Weights of a small sound classifier.
Model: 5.21M parameters, log mel input, arch jasper, norm batchnorm, activation relu, depths [3, 3, 3], widths [128, 160, 192].
Data: trained on simulated modem signals in the audio band, 78125 training examples, 109.1 epochs.
Rows from block 6 of a small sound classifier, named by matrix and row number. Rows with one number belong to one channel. Each number is 500 + 50 x the weight over its row's rms, rounded and kept within 0 to 999. All counts start at 0. Numbers have three digits each.
After each channel's rows are labels from the 100 clips, of 14848, where the channel reaches its highest value: "strongest on" is what is common among them; "loudest" is the band of the loudest frequency at the time of the peak. Only what is clearly more common there than usual is listed. The data: simulated modem signals in the audio band. In brackets: how many of the 100.
# convs0: first width-11 conv, stride 2 (model.blocks.6.convs.0.weight, 192x160x11, each kernel summed), inputs 0-159
# convs1: second width-11 conv (model.blocks.6.convs.1.weight, 192x192x11, transposed, each kernel summed), outputs 0-191

convs0.161:518414512557532498448525425426486557471454523525511536491509409527404539474524490480525501408534518398515538464479453483415453496589439355549523593490540458480547477437475499500465417467524477527420508560504533434514533445397511496541506437460431436486476459433546487520431473559511408481525565496468502540495430469444394476443499418543563558448399425413536552490543514544460463563410459466492539506496471421475435418477524481460434540485471521572511514602411544465440547467538519
convs1.161:533486468426488521473451452517398582543467463529519452493459580578421410522446548576504530491485576509383508558483408504601477531532521395483402510461595499564428451427519501503441541447602494467505558531475530460548444580480509591484540475399456501508534540564494499453542492451519479442504450465594492509451501522454435523507535496484456464520433474544421538467569487512486525497445484509496561573475467468473555486516575538477494507462444555507541539644492469419549520590490477539635592573534513542487502498398488537532495528491535592543485591508539519518568555551411440559
strongest on: burst (90); carrier: 2.5 to 3.5 kHz (51); FM speech (25)
loudest: 2000 to 4000 Hz (69)

convs0.183:536456533463466492498513446521418500498479413429512461488511557478483482478559527562577521414425519504474545472458460572432427482497482519483456561502464492456496536526448326522417456419543519471367548437455505519532501503477405484440518532504486463484549508555513515442529519496504321436495625422396456521482421469545418537427458520467514531461472481452568481559455474528487467494498537518491510504396600455472496500469550507530458532525532433488458428528343541469493464464526523
convs1.183:445582504471637483455505425427509558574476530466430544513500582522479543560494468539516457562388511521578609498544473534489518511486486461517547522534525430414495464559542565532590544445498494430527454463520536479566513525469407519544492485418585532539449517509491564486518438541579492449523450502573464479550552473473463438479562504553529476547462441522501518399523498534432528429484519435457552549519573428462433524528435350485483506515567445462620438439451524585555571451425499506600543554590445496495557498549530512515532574547390589481476483510544549506534470520537476558
strongest on: burst (66); OFDM (33)
loudest: 2000 to 4000 Hz (65)

convs0.11:512486523509471572478494379482462455394523458420528480474525500504522462487457470583524613541438481551508510530463501509628480433562461513493474475552503580493467433549462504478482534494554542493568539543427521493514441556496557544502552415477508501581528443467526474493479426427463499498594518535435532394441472413569523473568573519486498405473353534553479637489450457417411459508445481489507379503507443509487562566453535502458569415522465486412542503563516477511496431491479479
convs1.11:531401482499488489520551496409526516416438490572532469421543476538474500463501521496459505485610530464542520557474577509447500494487451507498565467496494444475468544422510491504466483516477496492468483518401471423492384414509459487471470495594549454526538454493537569452409561415425498492471483509484610507395495450442500519467389420459413465498519455456482434442452502404473485460550525414523461531542546537547485447511531469509538468399516501424569492416441492532510486404451582518505521450521561494284458542543478407575525476446524490427553612469525464517464498469529458549
strongest on: carrier: 4.5 to 5.5 kHz (58); 50 baud (54)
loudest: 4000 to 8000 Hz (75)

convs0.63:527444531477467336520478446411496462607497516420515492485470550462466501498476521319528173546426442522500507492482451501411443540607504562512520511479454479503454508517490477442529400509533434510496486480488482512499508563494537507533462456501506466452516538418488508436467509536549485548513439486506504496508506524524402523482539513449571519489536523493487437505521505560498512474490486469470471518492534552528522441467424516534525537450504485492443505395496489513520515499582506
convs1.63:551501515559539452412487445513526507543506519498552513511546473440560534541476484494559509525484497569521476541510574541543552503564468486447541535535420525552525530528530473531517490635479482541505478523471582424550466465491473454497340413524523531561442554474526514533502543522505558565547509524135491405460517508551506480463430458525560467558503497487439495474439558490535545499509555484517464546544522516512505560465526529463452433540543450509533477463564456541455512411463521494400476527466493510569506544488564486508571570539491512460527548515464482511511518538567535447
strongest on: burst (75); 200 baud (40); BPSK (28)
loudest: 2000 to 4000 Hz (73)

convs0.148:496507469484460565367470470519552494470426507501442506524454403518493477478476435508529578615516425399501540435550479442538514510421499474506444574504538555411452495472430500495602440522551425504551510561538506541493457476535518487533545438514465496491530459463525485443476453431452457425521496394527497462550460385488520470501505544546503486482514500477362462411470512520439458605482509517447408434496494471533487440435543452334490469410505463391496503454446506472422452531430478
convs1.148:555517481511483425521537421472554559458468408511414519537439472404487506493544500529518455490455359499430464384461478456469510484366464426551469560518520508486499426523525590472541587368453461518521397484508582547458464466496522468529486493516473494495417516411554425470549479512498509418439446528557441439432495537531422513519520502528455518434427442546396521533578476526535450593453471532478535480554579460464558484491451442541575517429418385528507474504453471424479503439505537480479414441516545537479503423468502561439422436562491506526458495506518519484430487379502482478
strongest on: carrier: 4.5 to 5.5 kHz (53); 800 baud (46)
loudest: 4000 to 8000 Hz (68)

convs0.83:517473599455473515510481492426499447408514563483492428509469518537419511434421397472559535526512544520450536420431537449458480415459511507456490523491488439458446364508503536444506562476583557417437477544505521492462442565465453515486443556529526470508476597477517558470486391474382537447450473501450481481516427563525426494423511528490428468548524486424356444454506549532563469625477431486566485538475543414531467498513466476476487491476531513508401455475538446423477399552469500
convs1.83:473486511491474459571555483517475502469545523471443547451506602529470486546552450531542525460518454460519528496381511530500518478592491234530519454534349546532548431511550527522441407496445363527550508478439486464418475483534477542526478513501507526451425440477575479483562572526542586535480500532473506482536527371468552410460531486506501583483572426483521529460493447547515520528498456471585531452517498565491550502547499409390479559529524443503515497493438481536496470464511501499508461636555508484522529514581482547578448456569522546472506531459542485471603524519508480503
strongest on: carrier: 4.5 to 5.5 kHz (81); frequency hopping (36); 8-FSK (33)
loudest: 4000 to 8000 Hz (86)